From a checkpoint of a small audio captioner: decoder width 192.
Rows from block 4 of the audio encoder of a small audio captioner, named by matrix and row number. Rows with one number belong to one channel. Each number is 128 + 32 x the weight over its row's rms, rounded and kept within 0 to 255. All counts start at 0. After the name is the row's rms in percent of the matrix's.
Before each channel's rows are labels from the 100 clips, of 14976, where the channel reaches its highest value: "top examples" is what is common among them. Only what is clearly more common there than usual is listed. The data: synthesised sound scenes: up to three everyday sounds over a background. In brackets: how many of the 100.
# convs1: first pointwise conv (encoder.blocks.4.convs.1.weight, 144x96x1), inputs 0-95
# convs3: second pointwise conv (encoder.blocks.4.convs.3.weight, 144x144x1, transposed), outputs 0-143

top examples: background: none (79)
convs1.51 087 [140 111  88 140 181 121 131 255 133 162 143 134 161 129 152 142 149 144 141 114 131 147  98 157  99 130 181 173 112 133 161 132 147 128 205 140 131 118 182 116 187 180 141 158 141 141 203 134 142 134 142 138 164 144 123 170 116 131 128 126 114 104 125 130 114 121 172 170 115 115 156 124 121 117 132 107 133 133 127 167 139 118  94 113 124  82  99 138 131 169 139 135 126  90 147 114]
convs3.51 120 [102 153  87 188 126 115  93 124 152 128 109 121 116 119 130 149 143 155 147 120  89  99 112 130 147  71 121 159 109  83 114 221 149 139  96 123 122 162 139 125  83 115 147  93  82 113  87 114 176  82 168  90 117 103 102 121 121 158 123  77  93 107 120 126 118 151 105 130 188 101 155 127  96 153 149  76 115 156  97 130 121 130 145  39 152 124 145 135 130 185  95 116  79  75 137 192 155 131 124 137  98 121 100 131  87 137 149 175 140 134 121  71 181 141 129 104 190 125 147 147  72  71 113 154 115 128 155 229  63 100  99 136  73 127 164 113 207 145 162 169 126 135 120 126]

top examples: background: none (62); whistle (25); sawing (25)
convs1.30 108 [ 77  59  85 113 161 201  75 124 141 154 153 177 103 111 135 126 120 114 167  97  92 130 119 155  40 138 202 134 131 136 127 134 117 133 148 149 113 209 145  89 150  80  91 162 112 138  71 140 114  73 112 181 150 139  77 176 126 115 142 117 153 184 163 118 137 125 106 118 145 128 114 130 167 139 151  86 103 120 162 154 174 127 140 143 106 146 142 106 140 100 167 116  91  64 145 148]
convs3.30 097 [121 167 102 159 148 153 184 145 138  99 144  56 101 111 131  89 182 125 152 201 123 117 166 184  82 114 169 182  87 158 104 119 149 204 158 120  95 164 157 115 117 102  89 163  92  87 134 167 155  83  70 173 125 119 156 185 187 152  80  77 103 127 149  91  84 132 139 138 114 103 118 132 127 171 135 149 146 128 104 135 138  97 116 142 114 133 104 167 198 180 179 112 137 132 171 195 146 139 164 132 160 154 190 146  87 160 135 108 176 120 193 159 178 144 125  85 148 144 128 124 131 136 171 117 134 123 155 134 119 171 120 179 103 131 135 123 143 103 193 131 122 108 114 152]

top examples: background: none (51); phone ringing (25)
convs1.80 092 [116 153 107 104  94 106  42  82 123 140  94 182  94 103 139 149 153 146 157 117 123 141  86  56 128 145 107 133 143 115 132 146 147 148  81 134 171 166 136  70 175 152 169  79 139 100 113  26 128 126 152 141 112 124 114 154 136 159 134  80 148 121 122 173 135 122 101 158 136 147 185 182 141 109 105 130 109  69 125 147  62  81 117 122  60 101 136 115 152  74 156 135 122 162 153 111]
convs3.80 104 [101 142  82 170 103 135 193 105 103 165 142 130 126 132 161 140 122 103 191 188 199 124 176 144 104 148 158  59 124 176  86  70 147 140 170 129 134 182 130  67 157  76 140  99 148 159  95 127  74 161 116 133 120 149 112 143 146  92 155  86 162 131 155 125 125 107 166 150 165 137  49 196 130 100 158 116 121 131 176 154 149 195 112 155 107 160 138 133  96 160 119 123 128 114  32 121  89 177 131  86 159 183 140 131 104 144 115 134 149 121 177 130 144 127 126 119 149 136 152 108 120 100 179 165 145 145 189 107 109 139 102 151 106 108 157 132 162 158  60 132 127 155  96 158]

top examples: background: none (63); door slam (34); first sound: door slam (31)
convs1.69 093 [165 136 164 126 170 196 129 203 151  68 108 107 129 116  16 134 116 140  96 145  89  57  83 113  48 112  84 128 119  92 149 157 124 149  88 105  49 146 103 126 128 122 113 111 129 159 134 180 129 146 115 116 132 143 138  97 112 112 128 132 127 132 135 132  70 120  81 142 128  99 166  92 124 156 129  98 111 105 176 143 186 174 129 119 150  96 112 102 136 100 154  88  85 129 123 120]
convs3.69 103 [165  93 160 129 158 131 154  96 217 121 203 144 100  63 100 123 135  81 133 137  84 118 163 178 183 137 120 158 173 132 105 220 100  74 165 164 121  97 113  66 111 107  97 179  83 104 131 107 160  86 125 148 123 126 108 102 121 154 139 135 134 122 152  60 101 112 109 187 180 176 119 130 116 178 146  89 124 113 135 104 134  68 120 169 104  89 131 136 173 101 105 162 160 124 168  99 126 176 146 152 206 136 166 159 159 177 162 105 146 128 137 162 156  75 127  85 130 155 149 136 117 119 115 183 154 134  92 135 164 144 144 109 122 123 142 154 132 136 173  94 150 147 135 152]

top examples: background: none (55); knocking (36); door slam (27)
convs1.25 086 [129 119 142 112 141 131 108 232  89 109 140 141  93 106 127 134 161 117 130  83  88 117 158  75 119 131 155 113 140 114 127 123 128 150 106 177 182 149 145  84  81 133  93 122 146 173 171 160 101 127  50  97 138  85 130 113 166 123 141 176 144  99 100 126 135 177 142 103 129  93 101 118 124  85  84 200 137 164 127  86 175 109  96  53 124 151  99 146  97 149  71  83  86  82 134 136]
convs3.25 099 [158 107 134 122 134 138 124 121 159  92 101 132 121 124 129 177  95 123 164 126  74 140 112 161 167 148 116 155 170 141 163 157  78 126 180 183 115  79 114 106 156 109 121 148 143 120 166 167 115 128 125  97 128 173 170 128  86 155 103 178 141 179 129  99 153 175 155 207 155 127  95 121 187 135 110 184 131 167 106 143 116 107 116 110 162 146 122 180 188  77 120 114 129 156 126  72 149 140 143 171 169 130 127 151 142 174 150 142 118 133 156 234  49  94 155 147 134 146 120 111 220 105 153 191 105 198 113  68 110 103 117 123 141 132 147  99 136 141  66 143 122 113 127 148]

top examples: electric buzz (52)
convs1.21 099 [127 124 153 185 111 142  91 143 138  76 137 130  79 108 150 111 129 119 104 131 108 101 109 129 136 120 120 136 102  87  98 135 116 129 143 144 135 100 147 123 131 160 182 179 168 140 179 100  30  94  77  91 124  93 116 128  86 159 182 192 182 132 111 141  74 169 109 155 180 101 118  58 103 178  99 109  79 152 149 165 174 106 159 160 134 110 170 191 159 100 140 123 103 106 106 137]
convs3.21 106 [115 131  63 138 159 164 120 215 193 204  96 117 140 146 129 130 121 147 157 117 134 121 156 171 105 134 160 108 152 147 131 154 198 164 185  83 150 145 188 137 149 187 170  98 168 178 149 140 127  82 113  92 151  79 144  85 136  81 165 148 150 174 140 149 157 100 155 117 157 131 111 162 139 101 167 138 153 165  65 107 106 174 155 154 143 145 123 126 163 151 136 112 165  69 139 109 102 133 183 137 114  90 126 136 142 139 168 144 118 140 136 173 221 108  75 160 135  89 150 151 141 116 147 149 139 108 148 150 162 137 167 136 134 141 161  61 131 157 150 191 143 148  80 138]